Rows from block 9 of a small self-supervised image encoder, named by matrix and row number. Rows with one number within an expert belong to one neuron, the router's apart. Each number is 500 + 40 x the weight over its row's rms, rounded and kept within 0 to 999. All counts start at 0. Numbers have three digits each. After the name is the row's rms in percent of the matrix's.
Before each expert's rows are labels from the 100 images, of 14848, where the router gives the expert most weight on average: "top examples" is what is common among them; "place" is the part of the image that holds the peak. Only what is clearly more common there than usual is listed. The data: rendered scenes of toy objects such as cars, trees, mugs and chairs. In brackets: how many of the 100, against the usual share in percent.
# router: router (model.blocks.9.mlp.router.weight, 8x256), inputs 0-127
# up: expert up (model.blocks.9.mlp.up, 8x128x256), inputs 0-127
# down: expert down (model.blocks.9.mlp.down, 8x256x128, transposed), outputs 0-127

# expert 4
top examples: light from behind the scene (88 vs 25); count: three (81 vs 32.9); umbrella (34 vs 6.4)
place: bottom centre (45 vs 12.5)
router.4 105:509444508441492437558429520474521444499538472504581540539501591497559555496439526504441450436518512553521500562474526488538469566485508473462513467485552509529451519513448495528483425541501522492435488468461462524522495565559484439509449465513541487532494511494490518511484512528613510499390480438520520485543513535541480520546514512485461509552528556495532536436537487509498444413494
up.7 095:488505518516519585540508451502432614525440515508442419480420529508490465547520508498548484500532541497443460484546405540508495458574500510543476506452454438524448605526520512511509524391500484584507485509539531520525495543519435494516461555551537561571473501449604477470504518522448497458539431448563516508484503485491541488504437549427527479460543551551491509465520508424498526502497
down.7 091:511521499535587557450469575511517484497441512515414496443465570577519481491506472454437514568521552575434495495482551535499482486551525542536568537469533529505481432483501561526437517468477485473466467527511522525467450493467560458527489495519493507456481516462452477493560468465507554463461489515497436496550488480487496474610465488472413489549487486434523530489524564513509555523533
up.8 098:453486472514585555484531521495474539509471508559484494477546522482458490406460439443452628524488513504553475538524536558507539467468433524468503499540529491438575458515489472545485459551455527439408495508526525471525533400506588557547585459496540540563548492509534477517572549483482508516488490443497503432499511516475557440568493501502481401491483432454529507542483460504550518521442
down.8 092:420521461458455458521592486559498460448544502506549506550510410516538601483466514460551537467494466473431491421485525446462518486445518486468485490477463508513522518539485445524531484522427556477559545474509456472456490488457491529411513466558564468445534552526454517536510556497533537538441495500511489534547524468518506492525493499585440566549468550484531471512522496465459543480472
up.9 105:522512490485508473452504448497614483457527503452433506506474498500562541448487501482553456511505488523487527468484578506499454474485548459466517526449448495533442448479489505434509472496539513500495458533507461484450495481441518506530486487495449474477481477519485484554519533536472550558577513572498510544530494443554458466490547480531544568504429525516459513485521545537513524472545
down.9 102:510540515438448502576475510430462440463469497503519530489501536529486490564510478537468464571475518486556508517498512477601508588548523511538405495586535483482565506456473555613515483490545525556548485473472494518537503536520470473531488513428500558479535459531534565497463494513468476503483486458496522413482486517502463551465467448527486505473500510529428537482428493537507481493477
up.10 098:606567477624488475476475494379447560433492511530413472452419506472525484429505505578480578516513459543471490544515477490515458496527556500603487502497481519518459479447526585552471550465588502532535510533606458528505542459507503565470514526525454481513534486542482566500516489453480451540464459506494508490504558472524493472502541521530517490422496469505510458484489556540449516514488
down.10 093:515504491536433498458426469530468485453512503464496498496484468484460510547509487526467555500475522470483492604516488531519480555433488488483510509526409532447552498455568538523468545424520484499470495548427481506466562476502555471573477536527459493507482513496533463452472416566488474498465483507526539450465571597519538505435493516453554428456558571488438512532498458481438486557456
up.11 095:485510414523437585541443451456458409502539486477496561489472511485476446507485467553499556527455478537619532498531548484507556560562514489489508437612456549506498478557486548520499461472532502572554500527500427487472472570515495469508499489464474491462585500457506521450444483489535501579492481484460495468460501546544462515462498474467480529512562435540510483461464480548440499502463
down.11 089:517488436550484462549542594488530476526471514522582563503558479464506457488515481476577560532528478559522537467466517570542485474410480531485465562505504534544537501525545488508478519545510549489532504522458459504533459473459548553548480474561482514478503478453527474506562579448456452523538482545488537520514568503460554496524459513518565454478528492484536492500429420541566443557471
up.12 104:454547538506493515488478403545500504494540499478526498541570448537473509448491465414534500527539457527522554499490507485492485462504488513475474522493459507466550536532479491428473510551486424628469527543470503450490513438470482503479501456537528474497485521511529513453396576462534493543543511579551518530455548475558463546476552426552519497453497525512555513546460494536537517523484
down.12 104:491519496440563477501466496545498434544501498469441449569458487475477514586466554617469427483472537482542503450485471533469553487519542504510520550565529516475493473548419455507490513497460577558503474458537511501546502581593468447511536515453484443484520522534475531580507526518529509436456505459522575404492390483368476554551471448510458561449423523525441497510456467501491485449449
up.13 105:537532448511471601452481486487492494529438503552380496459472435508508464497524443611529484550438425491557515513485490560518553451550483492557529526523480525511490517434526529416526504549516472513510527502558480466458531533520472478524523536491490467556588500504574488566454529542517493449569456484461513466482492506548508413479491487423516474458479495558477472482523469538452516556512
down.13 130:511517497563542562445448467582471556483471502482420478450417480551442547549507488540475460550526544459511491517500455560502510519502470492513498502515427462503527515438468537541454527468529489513543489564492600520487510507452517488563512562508471548587497513456535437489523473554460484416513460457514513466450464536512513416484475496480503426473519490482481516516498477501452531536579
up.14 092:498492576470514483516468487440469509448493552510469520428425489473425476539531557475531498456548430480550456485463482499517409481534501465549534541489512578459468529533476548480505518465584518499571486456524610521529479529509556471501562530516467491560476477448524561504588461533470521497490519442421458513525497502432517527483501486429467423496554543450507486465521609551520445517511
down.14 085:511516574497545538577503536438465494540456520548504514487512603532514443532503485512459504562484555474486493506533466490533458525542524504563514485598514441516526447461526538592465445480502529516470499552485411524555461500583481471511479535466418531523466448465516542426477541510509535483498470493495462447531487525487468550543443453506545503578482469497394566528514456460489477440534
up.15 112:485503459516540538490489520540512559482456499539420491512415505536479478508569525433519537517584578538456484510464519511502458448542516557546513510458507429512442524539474487487442556451430454514479510513489543524531489533499493509474481491495537511452463484478496514459580590448486496358540486481503484517461504504482539491537464558427497449501519552508556509500468527446485533503447
down.15 119:483534430518508530434542565563492441508478482543460482515515504518540493495524474467522500563490466502384543447438533480429490471499488553517610477421513521491495467498497506468464540455436467395506545457485552469403477479456515480451418520581446535478483547522477484518536495489515512494484562543473469509540503541496525471543439524470486539546482527512534514485578566508499514538452
up.16 089:493483465491474490507443548504467501538616513544492492548507469488491523468474415509545606441567495532451490536514466550505446464524446477457486558461479519507502529513511537502497575462514477526426541558450497464533457496549561512533460461572490512449522474547490450507479556500471522536455541531507423577510568430515451547477507541543427389530561533457498472499512572510591444497533
down.16 086:471469525448525474551516466501535493414480523513513520517507475554523517506490478432424422536447515471561512458477555419526568521549505506540455493572472560460586410468495439497516460517531492537486453500463513486467501513480460512441531467432518469445470443540525541463479476571518552502513532522462560469502472559521465509604541443518488519519417452514465519481521479569447459500544
up.17 087:519534497565513512453518437497431536484516586453474501447504444465466454494533530534484463538516439471527486489547457514461543473491549573530536446498517481461484555449465526469495600543509430500557540469572540473461511498511501521503543497445478435467545531484527533534494567500479508512561545461436440502440557482531507488502508462520510489414472469544558404477430528531502485577470
down.17 091:618536525443507439578573443470521539392520500486494474512539502485569533483549477504469499498430495471447473448484481468500478457519538475483495455432503556467502440456524486538507511480480487546558450520519504450476501443506430500448504469526532543547485481451526502495529441485480519527588521506532534582458508462525547517497472497559560462483457460555491508477558587430514430478534
up.18 097:518507495494505495519512511434515563568469500526519445520464525439489500488562485560521469473448574584506438470504448552496500462590546483486572469508511533479504523517503477469545463517462487470446500556488530501636511508524507475511448479497450409544517484487512484569548520486591490436527485510542536517467509549404485468538473533407486581495481509562442506479493531533514464493468
down.18 090:466493474469525470516493495468499441586552562530571529545536515414482427440473473491444530409533434455508510529530498444554470539446520499459475479480555480492490481559511498492518486459512512498435526463483475492435426587507549486492543486531510512394479412561501492491469474496483504552496484527447515559489546489529538591566507542533574510598464493529520520458535478449547486473452

# expert 0
top examples: count: three (82 vs 32.9); house (27 vs 6.3)
place: centre (59 vs 25)
router.0 101:436502483486425482438550554474522512526494462525434457491477459482423479492576512486499564452475469500497470483487503473590486525569469449574493442462509464527511429518465542495469537481545447529419481541450532526490521457481623524465516486479553516450530449524488532484526485504418446463500494587480477516505519504578484447515505551464471596512502460522537471517516478563529559531460
up.12 095:523511534555525437521455445459540500475483528441489536445501492477530496425419493551510405553539449541555577514466428503467539460491526496510502540512497542512460519493455522433492472572461454516500492545560484482582517527524472503538467495436512482554552518465551465559444552508531496515511484489532502498449550514544457512444550423533517443508484479510541502483543507505494387505585
down.12 168:620536501514585492563499468521449512505480502512466531512481517476589529447456486629512421509557561491548529487501470521459555433465519490492539549560485514532502523437446476492435520582434526529572443474533446494550519482540424504544480496500506477560551487468494451515506552501535523502532523448494527520490465446476499501548500445595469474512550456505502536560515515447462440468563
up.13 109:478550507562467482429474495554524465528471548537454505561480488468499551459424483531491453467578552502482536503504588468526466496444460489531452509494395460481502486524486490509577546547512395488446486475469601486513484480490474549506483476439511475419503445543465537480455526526527517467516469482500469549463534513555531524520535461544574527478454500516483487478514524520526499514529
down.13 100:445486543523421506497496471516550528464556471543488497538536528540511532522559487420551520540503469534543553461476510608500475500425475484502432452561580505588591533555547479538465514527487514482504516538520449496423532446527506512541526486561531547515501534460547469556573506479489519553482501503482461493519462435517505450441468516497508494592448501420477496408468508516510505468478
up.14 119:556557563595504524408504465449501502454473497471545520452551459525520474492536600546549540558480463451482482487594581516518486547538514519502469469477550473502534502410597503475518559507511468568542483475539412490429499427506502451516444505544520516540534498502525489461464513506464505565435485497542477491482560484579534432481448495499499490517551478549495507462510546493536539518536
down.14 121:508542536488500434518590451469531502420554485460457417495502540562484552512504572462556520531459501440477439476499498456567420455564541471517501467502555495507504533548523457498528482468502487514549397473473415453492500433463509504521403494478530582550482470467528483448495497512488508598472529505392444568517503515568543450494497540495505476570551468591460513475603595559495557481578
up.15 097:510470516513537546494518535440409570463497549542533511485596467434486496452478477477509510470549546515510473485519425493513536465563510481521548488479506499489593473462408574529469521481485436517512551473523567486489404527506518527480504453502481485491579464427566587530476452529466526509579492497465421547534556457510519548487509480510451490490479483481481483563448460530485470501461
down.15 085:491526466447499509560486520420529476479462557480497504501471561397517452514470556450484504478607545532547507490495458426502527516475553537531438475536508493492493572537488483490531503524535473535535467511524503444572499551535520456455506533410439494572541450483496577582448495601495455481493533522536472458476554573472493519476508548472527507460407552530437463486487527502489476545483
up.16 100:509515509504534479505579478513538585543523481482559480575520511506470544541511487513607436463517472517486459396473467457500475481526494457500594442477527482603485557529449444493509458527439475546484471488480523482515498549461504512494408491536525532428509478502497493483465481518525525483588487503561484566490499475549439481465543471545506601555571504526451547527514505525433552440490
down.16 092:518492480517460494456446565517548489527498524523515467521527465499493499484533496445442504428494408551499506526466499511601499597563442491540534487508523493521532465408500566536458493518605522513487577566447514489430510542530532447548536486593523469508502449514467552469550442492541460456419545439589536454468509472510473456524503415464447537516477528506565520473565418532472504480459
up.17 100:588485462532507550444491517436516548528504482466478516526494462454498473505497523569630408474487526472537547499436443519524486564555525465529524505451555498506460511505473517465432515420482459510585532457462517515505543590493523501541467487512417482483569477454523529482454506576489471502568480505489510486554503480463447479465507513472455480480535463508397501462466479501506435433441
down.17 094:502546496451510503424543481444567455532516570552445473531516554437474488479499521401459491565493539478556465511442460515471476470531508515561501515457522494442477470547503398409499569521483503434452509484477492426529540461519515539455453569469519441470515441516498526535499517479439487538559580572472546548503495500506561474492453552464525469466504452552493493521540524538534494457459
up.18 095:471569454570532555481523524552511504504497563499454475481551465529475535499475493541437539438440468634561509528478499522524485470541510499481488460492594409440458478437486557529491527454538436465447522475547485481537541518584510483524549494460519465439533499484471494490529495475491499485514489480520500486387517512474451447533523465447470533505416579504506480520484443497477522585450
down.18 089:480514522514533475527505595508501625507508508522437544444543555486533529514468498468561526425535551486438511506496602539495485498434479519506544500500550542492472484533532496498566480418476601491497435469614501490433475526530472479500509477466534542546501517523514492602513480505498418544499449469449446434505527509468550548496582421562527435450482442439467470497475531488506488506535
up.19 104:502558500508535598458527480435445497517503584505504503418489486557458458498528518549493545536516503541481438439562440506466555511492526508521539435513510513491513443521472528529436495568488469513421520537615440493481517502485484537483565514502478504479567493509592528571477491554530491496520484484463502509529562519478518520499438514448474498510470465531450460508483468490473517527456
down.19 104:497486559428465441497453465426567509450532465512509531531478582484464508512486534463430545447522509523552470602563533493558472579527502419459432427589592504487524461550486448550476456532531540526476545549484485532527535466444517395527546473448520502511474466522458513523573467531559540458440490448516500439512455501519538477520484560483472547531448518495485561461510513553488554445458
up.20 106:552477500455488471509513501547526546464504531473500616503511524545527488468535515479538411512560470491517506504538549507429526478542518550476481542491445442508515464492531485426549476550528434502485498462491525468513456569488456482488524516474582429560510531544533478589558515522497519512571554492454465516468566405510463470595487471544474572540471530445494549444506515484446520530569
down.20 115:486495473467402531429551438437470408512495486519509460475490453484477449415569494466482530512427482549467512503537456527500494573538516473529486491446538496527461449483503576466454567448532479470496562539475479491499516548478558549506495504458556548449590533523539503523480495439486529517482500532512497536547516516566581468395451582405485512534524455500532564470519468495569516496440
up.21 106:482570460532561514454565513543470423526468534514510473440544445569469490433513528573515534549499449549519500494519583553488493451558466515484498569496467409475498486392488545490466499459537475520431498519600490493515516522552521485529498500429552452482532506493480446518545543472471527506575535492467462528433540514524495411590492465448509511511488560534511534509480434501437514580496
down.21 103:462456496524498456498463576501510627468506480555503534458536549484486500517529423448561570468564519488511491521542522488527477478493505514485497474451473546478505556574570524553505492445485501489548456535471593518410501491452496476466532488464538516526471459462501498498475489466415416587505444529476515519490587507479483530432591507560518455457530448412491476502440513512491443565508
up.22 098:496501538469518478481539460544499456520511538510582537504478510555426539435510471432448538524562517483495469510518571532497471468536571498484486558531439415498535500504489503562532473619520517521480515504507557501556455548468523564512559457448546479579492530521482483538492494510506550449495436449492479502482531561479464515566495520517445458508452524392522559512454530507551471505602
down.22 094:544481459468426490465510561455563488520522461524487470567473493488462467507559487459540577498493519560570465549467533517529448539508508501496465512514561502497498444568530462456525523495524454518487561518427497479518563485517545504531478542497510437468511477509459495542491491499454443475544548565520561495515474502484483502503513601418470498457462546469508483432432478541622480535418
up.23 106:469458499570490459495401461550550468541603511534441496542460507501548562475450493469546520467490524505513527542487567507525431473460481502458404504514476485439495509562528519471559571515504405534476511456471521508469471520551508540515501483542539506512550459468475493518481544558496525526476508448475457559497491459569494482502555485550548461461485531495574464511528569517543531493529
down.23 101:422488512607464494533493465560526476499501494590428494523528547477502563462492467496534506534452525516498548500519570585538475448446555418507410554533529529485517505564478500551478524449508516468496470519491419542534488387558478494512516458503455486560517461445519497446498513426505537546520479476482491482547449471448521515528509486496520483545468441395469464493535504516532482430468

# expert 3
top examples: count: one (85 vs 33.3)
place: bottom centre (40 vs 12.5)
router.3 107:487564494430457532538514533526468544493471500584512521489449469564549513520511463564566492576503493502565459553471453620511480510594468463539537487552483567536510463463514495434582491524486543478516561541483501486493492533542454454555495485560425485490536515527448481560514521516554556522478453424437480533487489492477520544518479413452474447496513460537457532536492568522551485455527
up.12 096:500462456551495552423478464458463482484559530457541519507567469477515436484534597451525552435512444516518469498525504460504490534493509560434475514469559447454487530502473554486546479403515415584533508470476516494447544574540477469555492473478556465482520537506569521542483471531492522462497509460544480475516566436523460469456474532490505506517526582497496455442504491421502488568404
down.12 080:465515515458483532511516457516452561450438438484483469548428509530534524501498544467446487473568528446507436491456478473483514554505517534503499403539457442512572431525569413468578514505477501470511499424484549504413543559525475478465496556534433487473506519516389550507553477572471469499571513482462537503445519551416528462514537497426455493448448587509464499474473514479501537542480
up.13 089:534527498551530449429535446550518426500587532465507464484524432515431506481555510499527522500450456465458497516562580499457442535410526520452497553463505483472426505464502524514508454539506464530431462475474482486447565463473475537551484459467531471397468478534546460510443468609526501530493554515515512542476579497570521511478503540506597501514495541517545499462561530479540475521492
down.13 075:533469551501534538510453439602516524526540527451419517545454587457500492562508530539486504508558515465495476546568477510459539520513573473452481462488527514491479521531531468444415481499484509545510494535500477462464414543528539428497499484484514484448439494538538495551516432601493545520490546436517487462448485500510513488553464478558481491511524443525554468477482523519441508477572
up.14 109:462439473513505527488540524458498488527491477482461483491469504509443493503607524399559496478565471563466467523463497498522492519519465516503443500512460445491428500505519534483484479494500420511418585499448517555485549647497475659538441530496476476452519494455480495538500508507507457494529518524514495492543579497457501502475542479435564446486495505520533483471499519526467459485475
down.14 114:454524622479578511532447509514524560580476486496479565538500496481501493502519530474521471591535498476511508469471436538549550439531533484531438561454454464497489554623542402588500465513427526442475450562512480503541491512482515495513525458507432464536426541458470514460438504493476520481506498502504503443531539500477540466512479439553477505471549543519524484598500484508546537460499
up.15 099:551545499539531476501497491525441494489521514510472493479469380523452507400501513528556553528451467440473500501518474518447537521449490521508446577624520495477510549463438509540492495570517520523488501564514482483554517453509446531503501521482530516461489507529568470528438435524442470582409552493478521503554505531516517540464522456610482447476545495523470506527472523480564454545516
down.15 092:426534523516526505439523497586459467471528447479491493624541522495442555566503556481465505446494472455447439436503462448519463467481528523506584419442511468444504455527512479528464516443469450558424461453414538516476458487549556519475501501464522493423409481484532530442541514463482505454496500476520546451504495495431547527564482530574533521475475508489504505521451489473432493480519
up.16 114:566487397487491509483479463490489425471503557504435554483515492435442454489465466519408509478445451475435504542490527490485531409481491518500561529514457496420481481540508503491512499471472465465448532528443516476526503530481455504487573503476488543538491504547578504453536507487512507436492487499497449462494550536452464524557435526471434455531483465503450470355500511458521439593470
down.16 139:538491499510531476581512466476505503493524500509492489452475511494480498446534485469559536475533481583496579456526511466550485464518500475490502585505452487425495519469484517502392460508466468506513529504474478537580502513417472587512497457603539511518430471452507494461529471502478467549561532537487455603488581472494485514526525441502510446590496498548555501527580550484494501474453
up.17 087:512458449502450455499533495517550443555562528447536475488526506517499483527578509553535494434444510522495530540540523493509485459457498554402441553522440459462405574436523575508525467490560483505489459491436496486491498538519462505506479478462531508502455520513510469522526486485590493559494534458614509497532516427509437518506533502454435517480538551506551502472495562537582467530435
down.17 082:612525487504520534454414507494467512494492574528500459536528442432541500479518443572539458517489472429483502508492512487541532544539557469551475543444586534481493545550510596540449508375569489538492501523535530484474477486516426483462531486493539507500535473526591540516412447510494530475443496493535520458534487492529466540472495499577424516499528519466481524569493518476508489509505
up.18 102:565471462565490579436465549464469567452478500509554583525513466471587508513573467546446450487480501452494453517470524524442532519537414498527429440528482520524519521495578480521575480539464499484468535547523516485442544459525423506491461537487481516491527550559557501509454469481582498466480511509542557422494529455494475510379471505464422489504522498434484524458431558491533434503496
down.18 105:486559514532565470528514468469542438541472542488532505532502500440481482467456504504481429467488486522469514497451485508504485513486522461544535558504480470558403513500497493493453481500435511517435458451515458450524516494532527475517489514565475579542524508472490504478512535452471522447551504539522514511429527478474499463472514457491551422529526476456483550464534491483579487499555
up.19 093:539501446508494494464524421497488441500550575501495508563503485431417469430493480493454530442509561516516522485563494405500483443405536519498453515471492488456506532514491487499415517553531436497483547455499552463506475499499537530471570486476491453453559472515526553540456487535482553532554554530475459501475560557560534515411465584567514463480458481531571424449532518501440467586506
down.19 091:514430517499489510476500487424530499430528515488502434424483485466453505471544470520487482465429523505485490519542513470479520470556497510499500531447489528506452505489463555461559503448507451471484532499561535544542539481518488600456483530463545426445534479518548490520453480508456506527549533564483455585518488472616475524421503559444585537494444474574550457444519518466485532486460
up.20 090:495533468619564598466494471439509516484489486516516501543527564517489502437498560528416592431480515532464419507462502468528458507472469522525475563532469475510510460602506528555551476384542525522488504466501492490451484514502512479490482527523441481528541518518507547454497446452552495534464412452501532501481536502477493492370506528513436487500557520516507527427449494476524522500469
down.20 079:510446479514520454453551490514484528494454460498484504512471537461529485539524440454553413545584425531469524488513475519480531478584429461505503513513506446538463582507591483458542497509464464487439486456462490502429537419508415513545443554483571546541449487485533468477490496522478528531518566559516483507458488437513505419478475507406554522560532573425477569459525475496511481492506
up.21 103:499488420576495508523540515406480496452500512498509464450525577499523505521501480517518548511459434563560558535578570447546484552514496496480471558559509505508464483450421584458457509487486467577571526490526462513433516483466511485527504460505607509502575456470500501501528492487547496544442501469482471545450511512525438500542506512517528505580542494430489520463454510502414497526474
down.21 112:547441488553500418536537449501509495530511501463530443462501443492532520511466481549574511518520465498487513482576538461480527563427522521474501529485482538415465523429466529393471520493533486548598513498520502501482530487460445490490471486494567583553481517492484498567520528528519441522490551483587504519511522491513408483501531455510498475503517569486585466540563501513480440522484
up.22 097:529428496483454439533458528433443474468505494483498549498525518473546507459501513568501464421564478553553506511495495487525516496522507524465461513523510515513505511454458545432542481576502472520460501537499500436513462538609467505466510453488535371496570526454537535569491527508581535453449516510473466492490518520561447526508538508485465528512515520485541475429442454527500448540509
down.22 099:538499487539539511459470484521514503455460484510453483472499540529560510507491468514512463571536483523526469535488512541510535538537478462494476560516442550524539516436566499536490536497496513533511532467525495547461554477442477471551512524548498495597511492432477448464482524450511476467508458410561576475468455465499425437543543446515464507501540533468497533505552485542436453483576
up.23 102:577478512522438501465494528524479502460500487474469635520490458487548519521572503583514438433531529527411537494511559476451417530498437507489380466493430483501480488416478519504509470474491484507574502512473513513491481489450452567491459506497488546496463542577468501458510457518627521542524506515617508484537542405525493504386517519477492530516525471472499541438539629487474472480474
down.23 115:490563447457514611589524561470482491525454485560593470511470485510492490510445482469494493528527525506508457513483454518476494543538516444548520525562602488548491473588458511477489497515471548524507510497513466476526495485541455453485481510534533491488548459479511517528552563423486529498558512501447504513487453500428542537544442496486485556546521452472445568531488488453564572472498

# expert 5
top examples: count: one (84 vs 33.3)
place: centre (51 vs 25)
router.5 105:508525504611613515531464504549488537511453478443450508540448479459473549479511480490497466521548450479425463449461466483489528468474532493549494573507508510480517528518525491591499531480496521506490461468522492528423526488463485498543510541532438518516526518462531538457470530501558462501578479414497520451463509535428490447454515392527507508455522513415488513511447442451478524510509
up.12 097:525549514516545591553443503474489526517512566492641532466491512504476459466469500445510485518464523524548439576507476556451482547546566492502508520508484460537482498512448512442579443488470513487482490544512478446475489559597463467506502469548484484478507541521512501508528429522476556521464484466476429561470544430471490550521464464426501504573538498481447548513440481441624516477504
down.12 098:518533511475514487498574472473521498533479530537485470485503550553504481497522497481443515475416408485492506541477474496475462519547517485492453500521493484479454497449523507494487526477558516452371528516510490457501505497455511494454488478541476548461473490551496485524549461477491508550460493497550522556508531504484539551569464423404537474538432488432456536441494534525572483520475
up.13 096:554505514547506518465466460492486498449540492457485458466497507574529491505529532451492510435542481526503504477496485462414539537506443524425535500505585519534516481448434507519514526541476438520483497567466443512482564523488547519509471533526550479443517504492605421500488484546510531516455520453512501608476483487615489513518493505509519496552560484542526508450493471427531529519516
down.13 078:456540454508540556560571495493506512556473458494520543441492519536587467457541523487568452569553517503483532441457501577435486476491445523569501510512478510572460561535488508432553471536499601461524448477562454476577515468468489536500499486466454546505533586484470486499503630441466493541626479519448479461519490409441462461472545489473519534414569454490519487546449505536546524519454
up.14 094:493587477429518517528578530526544396544471513595422521560601502499521492556507441521459505566496522492470449475507551574510455380473519481521574487467562534484520449501495441502479485460439534509493465519503445495550479496473563474533544496450546529528490474547544490469571544448528523473566457472479563506495453472479558490592441511548533530458484440517432528501548486468432500473512
down.14 084:487464512544521499517571550465533498513463451498520475515481499442514479494566501474589494541473472539499440557503448575519494527557480464605457560484478491559477501540535523488565426416518542457460514529492490525523525474557460511519466501501412452527505538501474550482502498499480479513504505551498496465579539482486529482454530518418491456431559554540429477524492512578600447461427
up.15 088:586524469499483573434505471469505498505533607491556551521538428482530430472556544462536520490440562507517486525502502561405480494541513559479485511449485480490470487546532525457531466484536490467459537498483475368507509537587471487524488452531478460492559573525566491556523446527476586485494559501498463533539572454508527513465450501446484505534519497505468477461491504508608442551491
down.15 096:455433487516490552489479494519465493418539448460491443525528438534545510459443524492481533457583506534531495388480457441508528502388469579454506497473532505519490527515438530496511570569493459561562503449465534512440479520519510570539494500433519479534530482448477499506444585507481500503525482476515522484506483525549467493428538577589462492477539568503547499512482510480486499557505
up.16 104:496504482536513481509550497453484524526506530523566468494499538420472483411433450571518468464495498486505599467548442423505468502443485532520477527459513511474477579485510476491472547537531481450496466488454510517482567475498473549480510497481525511454507468556507567486473516506521470560482525527478470522534587562514602539505514548502548545506413521492493476489504512486555482510439
down.16 117:514497469561518486495524504533489500512449486513459513441486495547509564435563481431467518556521446527462482504438525559493469617461448483506500553551465486506447415472526504486568484485486487567467549431467483533427582511457446477565473459557512564532522479514492450499528514480536446437497491504488527512451547514494469413557577474486497466549530501458516534449538463472494483463480
up.17 097:519491507502513504529479449490411517509498552547585484493476534471479479468437491474566609514441517470559473522588525497452528533524464510503508536569437488447499526438522532520490538534557497511469518494555473443482449463503503516467539481468517416489488444530495549532530488495477538586495579458505442577480526478528548542516470485527570458464493450497559483540434495465562543520515
down.17 084:576483559507481506502476517497506532539479562473472484458472449463533538496622465495556444536480495522508465502433420539486512528527513480479480557463426494451498509524530535515521523422520428500497514520474475528460599498516496508550485482534458541551540479456544475531499470512515433459539544450585505513547536515465480467465517456435472415479492504504489479554481423507559445447486
up.18 089:539567488487466512477496526463389483424500562519513518492497494468565471445536553411458513594468510481535473515498481524445487499561537539540507493497551506490526445485500521496488549507490447500471513495516568458460549466595474517489472472492549461463549524488519562548533498456423531470489589591460471516537557441510580469516469527521496464462492485487503496481446531449578472536476
down.18 079:502436484468463508466469490455497510462509486481469527461519505458520466501464535455432535441480470478485488471547488468509534489514456558479485527417545517478434527555536474470572527500547492458512480485485490523501477487561522534447521500505555454475503511517545539474501501486432516572523545547474481529502471411533513447509480564487575484481530453544557412475555509434544552504465
up.19 081:511527479467539506508545510463506495499450509593481491567528543506454473473546486406430562485561442556459437430510507506520525489457515513508512488479463450430570440470541432565490516518481490488360514506514462493476514511392545543527549492552482533499504475507477540463535467499514536495548500454491545516498501490463558476567453465533536471504477468493482524517528442457482498503499
down.19 076:503482391581476527524513563450506433473439512571523488487531509437603538437503470511576445525440518472481516572497533520491532506534412475614482524480543589583480488495454531430499520478529491442451515501495497477535541456586452465472419562456541494466579445511570543500473562396498479470486545600504527463552536520572506505422557516504547492440550474541468462472531546498484470514496
up.20 100:501583530411451461492523482533493428535528528527533520536459485540519511519493489440521523540539506507486470545469504615522421579519474471487517512572492500496447421524510488508580458517486511552436568515432510472497507492487469494559512473538475482417492528475445472513535552512522566523477465448509483552496481487479620530492427483478575468454505503556500511478459523517612507476500
down.20 110:551464509546496509511466398507529485438522496435494490520579480478487436502457461526450508446518437479499514425536507424455538602388500535462532435494517490494466453445499496490497545501542454565472481455498465448472480481429556526496546464467515570528445492548512482487535496497436481529489502529566548489447496504563426513501530478559507488543478504481496537520481466509484478570533
up.21 090:502497531467470406429499457495473475508515478488576486518452413481470504486611509518517476478574490510492534459480461508543471566496526487521497476511477482514498454485484556473509501542493458641506534484483535536482500568528443478489479496513523521380501536480469567522444556541526489472489507521487506498458509520509468516495504499470445484487495573514513538433537569481484442492516
down.21 088:549498529480468449551502424454526481533570576488519467476520478466531433486476457547538488525513461505463481488482487496424521474431470496466569474497551534513475522517441495475499503554446515511508523502565432476556483488439472474474533477493543534541500528518509487509527640445515553570512458490545466554554476423537484496481464472587500529518516507536543496508536481495529504481521
up.22 106:566530457589509509451454499496394518482485502470565563539515442381578503469425497509462483551525490450464472524463437491455493608510468491548537479479601548511470471540501542478512566424523504555552524482537529489428508453534462457486459544516534500437537534534480559518465516470449478468508524572521488464465523507501549438413478514540559465478526473446487504462457513368523492509523
down.22 107:478518511484449426530524461499555493479556565471499493537453531482400488448549506499535516486484591554482572442483520472516452428441601494474493567487365520481509547452484501508463477526542491505472497482478510499587503527458526487507527399522434521529476507445508512456513449525535507488526496543511487505506502527463498513475550461527496425534457467544516483511563497555477505500511
up.23 092:544495527477494483513440463500529529448562551488469479486441486487472492484487484539487532439522540574500541504541512470493473470503529468504544535465467489480458433435513526527519550580520449480417572457465528517509517565507478476493510506558450483541491472476451504497480464584458519591402505525371411579469562514515460506491490498512462483535457494546460495474536513495462480470521
down.23 093:445447510554566575511528509531546539470508468520538469454474535515531524536499574491508548476529451470581474491530548462484499546540514511476394497539525496533481529511491584503479365524504553457588466554525525532488494524495531518480504394474498424457498473590518494531548455534467458493495470469445518493417554504537496438497560510460597559521548515488506500544464461532457579517452